{"dataset": "histories of elementary cellular automata, time running down", "image_size": 40, "arch": "unet", "norm": "batchnorm", "hidden_act": "silu", "blocks_per_level": 1, "upsampling": "nearest_conv", "init": "kaiming_normal", "optimizer": "soap", "beta2": 0.95, "shampoo_beta": 0.95, "eps": 1e-08, "max_precond_dim": 1024, "max_steps": 21600, "final_lr_fraction": 0.01}
Rows from block 3 of a small image super-resolution model, named by matrix and row number. Each number is 128 + 32 x the weight over its row's rms, rounded and kept within 0 to 255. All counts start at 0. Numbers have three digits each.
After each channel's rows are labels from the 100 images, of 14976, where the channel reaches its highest value: "top examples" is what is common among them. Only what is clearly more common there than usual is listed. The data: histories of elementary cellular automata, time running down.
# conv: 3x3 conv (model.mid.1.conv.weight, 192x192x3x3, each kernel summed), inputs 96-191

conv.100:160147171103110119150090140100113122078144089088199138116147081106078086197104105202109125116180173133191164118193104135153139085079144144079145063150152074188174146140104134127116141111087105094133178053106065143135117139135212055129064133177126142131160075169111113128128149094073104113
top examples: 001 turns on; large cells; 100 turns on

conv.189:152189129132119132181142118114126075155111179089146150133111085144126115177122144139082100108147093094184098059110141055072123076103141157115116117099117114015120108112145132129147125103107137117113077101107121108123040102120140113149108119136099094115043121087135108110149118099127116123
top examples: large cells

conv.29:144156091119176112147082130098108146116098105134153082106165106145119097110206143143119173083170077136144076158131152057122068122134189130151093124175131096097117115119131176156088130156143134102102084136128118077152120071075117134123096072126154113051095126101122101149066137131136100127
top examples: 111 turns on

conv.166:083146143192111111193143075115118110092124096146149085134110071113149199143101092050183084090149107041066198134104174156116111186168124073077105166098173104116146147100119148100046120078150113138123123070147129082121130154170123101080124115048099089163142131086102124114087070119128128164
top examples: 011 turns on; 111 turns on; 110 turns on; large cells

conv.61:099078130134107113129138149132098140122145113119076150123145073129091123117176115195145170092104086081118132065056174070097104120078108095155069137125114140089132138126079165188090091163135102105161135098111157132105182107120147098104124183115112096115102135178110111112156091141112111180
top examples: 000 turns on

conv.128:151136154143192131092082168086133102118098106082123113059153125123102153097146171167111113132104169200143137172161097066126227134087163138072105094198114149095119149122131190114142124150148073104113139131145083168105129117119162113080167083126111146168138106150089111094107096139139114099
top examples: 100 turns on; large cells

conv.43:122168142120123116137143117145110136139174120135123138149109154118067135116159071142158209121111154088179111082135103080148131129134126110119102141152128161139131182009107169173115135150130124128081125103089092124167119121120103126092097229182120124153131192026126090136134070092139113154
top examples: 100 turns on; 000 turns on; large cells

conv.151:117090118097147086102118110119097095108137073115127166106122087148099134076108140093150169131150089165119159151158194045159141121110056067095142142162144149082163122139131134130127186088137124138080146105086157103075111080081085113089166112128129148144109133123133119142070136196068115108
top examples: 101 turns on; 010 turns on; large cells

conv.16:115120200107092111153121112116137098130151170099143138139121080113114099198111141150082153135154088051128119106144070100123145113074125157128116147086108096102142079152140193059189071122134094071116096074103126117168087129179112126151113153121083136086094137134122132128104105081106104138
top examples: 001 turns on; large cells

conv.64:121167169142129118129106141130094138100149144138180139137121105169102116107142155089131053109122105149108156091078140112136157138108000107091144153152121146095168140147103179133102064132194119141149099144091105123097109029124135098126105120099134079121111131148122122122111147144104173134
top examples: 110 turns on; large cells

conv.155:119194148172136121158166105098087103109093175093184120152080130111115141119121186133090101120185178101174162096099083078153147089082133161108120133139196090143126108117065112090169129121083097145126049146074090129126055083175129099111127145149130087163071145139126110129094119081097132090
top examples: large cells; 001 turns on; 100 turns on

conv.41:158128113128172023107114105167162157131141075149202168127144101134130126130144088141154169107130088122153132162102119167137051151151147073131125151166139148136123135147131157154078119070145122155119103129093094123099115162102087116111128073116104101124115145060054090112127093160131108115
top examples: 111 turns on; 000 turns on; large cells

conv.9:082150165122160101091171085179115131133165124157118161089122113130117124150173131118128226152129122094186115095133082106206139121146118122142125172127163176198133130055142150150110161131145121113077142092058122130188130132143127099102093205164136094156104190038139124153130118071097097140
top examples: 100 turns on; 000 turns on; 001 turns on; 110 turns on

conv.93:164140147155151106149002116178128124229168085062136087109136101071091108156152101132128049130111120134135155138110166084210100104117132110147132164152159111208139090112096171142097139136130103111099142102139095126120143109141124131066088132137125069078095154096113105139123122118145127095
top examples: 111 turns on; 011 turns on

conv.2:125168153073096127126147127115165180131142138133127122121133127212140131147097110137125144164125105150158086106133100121136124121116101118113128111179119147106133098120150031153146170125094123127136125110155108154132099140121083083037142160107105141140118176105149149127130120041100161130
top examples: 010 turns on; large cells

conv.114:074096125062097122115063135114147138106150128117116158096151115160164101158073195166100135146118139064099143158140084158064183144131113107102109095143097095098150078158123112086155042111121135088115121103100084151122106110094199079124107124192100084127135128109160104143136151141125076122
top examples: 100 turns on; large cells

conv.59:126151073077103102145095080116101183140082119136069085103130108100160129145102149086135203137129175158102162119167097127171140119132135112087138187140107126120098107164142088051087163100151095064125141086119102129152086135097091058108139157177096122148143095114129109105105069120107124129
top examples: 100 turns on

conv.164:156114081166123141131124152100137136123137127105127146109122119148089173107123115152084160125188104011130134000147121108141114136108136143117151160120098151082111127129139187148093125138103103143117116066053141151055139122102171122100149131114124122152124117128118128153115098130154092104
top examples: 001 turns on; large cells

conv.152:160126229133127110112112119087128151112163134118111139126149131116120150149169101194138160112145156087166190124085154044143114160122098101109068178124140097097150161155056173176119162134116115107152132103102093173106156137125168127109078072153122106050145103115145147132093110105129118138
top examples: 000 turns on; large cells; 100 turns on

conv.45:121097187080124098134087126085110126148169088103147129104104103112091108144148156170147063107177182120118160154132171155213188134107134099102131096139140138173165090198076112111045109097096127097175103145084088120142149132136173107140126071201162149112110116078185120094064112082101066150
top examples: 100 turns on; large cells; 011 turns on; 101 turns on

conv.28:078139188140082103201129138133076092124084121102108130126149063064097056073127083138105144137141132116175069143073111112131089098065165158153110131076128148092130128124111085177164160129056085116095097102080120126066149058158101129162139159151107085135141095153121118127160132110189116124
top examples: 100 turns on

conv.21:091125087139057122160187128138098153086145118088170134154109106133091166114097118193163156086108153054170120047090101087195091118141149135106122132137088109104155147104121206204146147120099126161109111121122117099084151103069171084112081221174084128128128093125159134156126118099169120106
top examples: 100 turns on; large cells

conv.56:045094155149139122159105121145128086125158124067150078133111130084141132162153089115083081157139081155121174080098131103214131124103118098116098171100111146119162062151117149038146113139161103152095078093101119180143126091102119140120110104117116144116118189084137122111101112083111128101
top examples: 101 turns on; large cells

conv.141:161132106113127142144119144127170121162083140055166128124105129144165127088138120162094127104158106136160096080143058071081110072090161170147099126138118134177059123145115133129144176162064166134073127172062145122097079097071158122119103116221147071106101169071061111087159114102132117104
top examples: 010 turns on

conv.18:110095166143120079104121079160157170103146122146136141135125141129130209133081139128113154128114113086096098123092155127097093130141133052165123128145122094080137153113122097159138153000103126065061140137128112110133132125108074122132115167121078099183139178134112126101140102139094154216
top examples: 011 turns on; 110 turns on; large cells

conv.106:092172137156111133110097120056122166088110115096189061127119088164181162185125049082089111160126121101105103070095161106147103143154155127115114138147156080124137135094140140112134179134096138134065112136063092108142112119072102094154081093098128114112140147054083114141152191110060112072
top examples: 110 turns on; large cells

conv.110:138139231136101112160074129075119135076132116143127111133069106120112123196111117181135137139118151072138158086143141128130044125110115129127165123149144076032179122146059155165100182124105118121169145097168100160088126166116133114113114037122104133070140070155116148120080154093140109126
top examples: 100 turns on; 011 turns on; 000 turns on; 001 turns on

conv.101:099120165171154100135114126106070111107102107138142088167153097100103103135138086109139091074161069140186152140183148142136141113109086120093129157099091108210130149136132190088107095105149061133080086124074122046150134112145143084123072135140085141090087142043133125130112103144122150109
top examples: 001 turns on; 011 turns on; large cells

conv.74:111147101114121142082067149120176144110111103063160101124119144112105153142084108082129137139091098068148123106142060103106075097110087109099109140131094148158103115146090182066117080136114112160121123106086123089109140159170139104096085099103074133068101122104094126148125113122162114098
top examples: 000 turns on; rule: rule 103

conv.190:188142122100155132178067156126100112099100088073117116091051148102126122081123130153102120149113041075146141139051091138178166130139124105106176119093103124087070146123115193109094113113096110120110124097159119081134134050151156141120133086117111130046154050178057105056129072145160121102
top examples: 100 turns on; large cells; 011 turns on

conv.135:108202092124149138205088169146088103139111117085104134119177122132109127097154136171118166125134080101181086096070119109163126124109161103106158149188073130166138161146163153163112086096130080120106128141141082118167094113087073120072152143125105117159144054160112122125129129118109101164
top examples: 100 turns on

conv.17:120141128111067116108091128072103137115149136122142121116170119118155087097100158174155167088125150128203097099100110093139147098084148157080110064094075051067117127134105139136106083124092151112115136082084117123134113131112252111098085128255171146123101094112137108131110120093125090138
top examples: 001 turns on; 100 turns on; large cells

conv.24:140076101107154102140170129160083110094129111167126060094152122087124171147108130114100176147121084128114168109122125130161171129140101116071131182125140180138160101134097101137085144057175122137053150161135114066168118090130103129090161140087100111148077176129109085135092070167089118034
top examples: 101 turns on; large cells

conv.5:095081074130103165096166151091166142108093108132166102134147120112141058102077107152160130120123133083135114109092140130129122139162132051135126138144118147105116119120101112083094159137130143196191103145112122138104092113091037078159142133084163145152117111125131138121127105128096132058
top examples: 110 turns on; 100 turns on; large cells

conv.161:135178130137121105117125103084096131164161105108133086115095121088145178146120154094118189127087164147161157083145116075140096118137122130128118158131104159167146151069096134174067144141079145136131167095097137049114122084098062132128108127201098144129101132093127149141079091085144113162
top examples: 000 turns on; large cells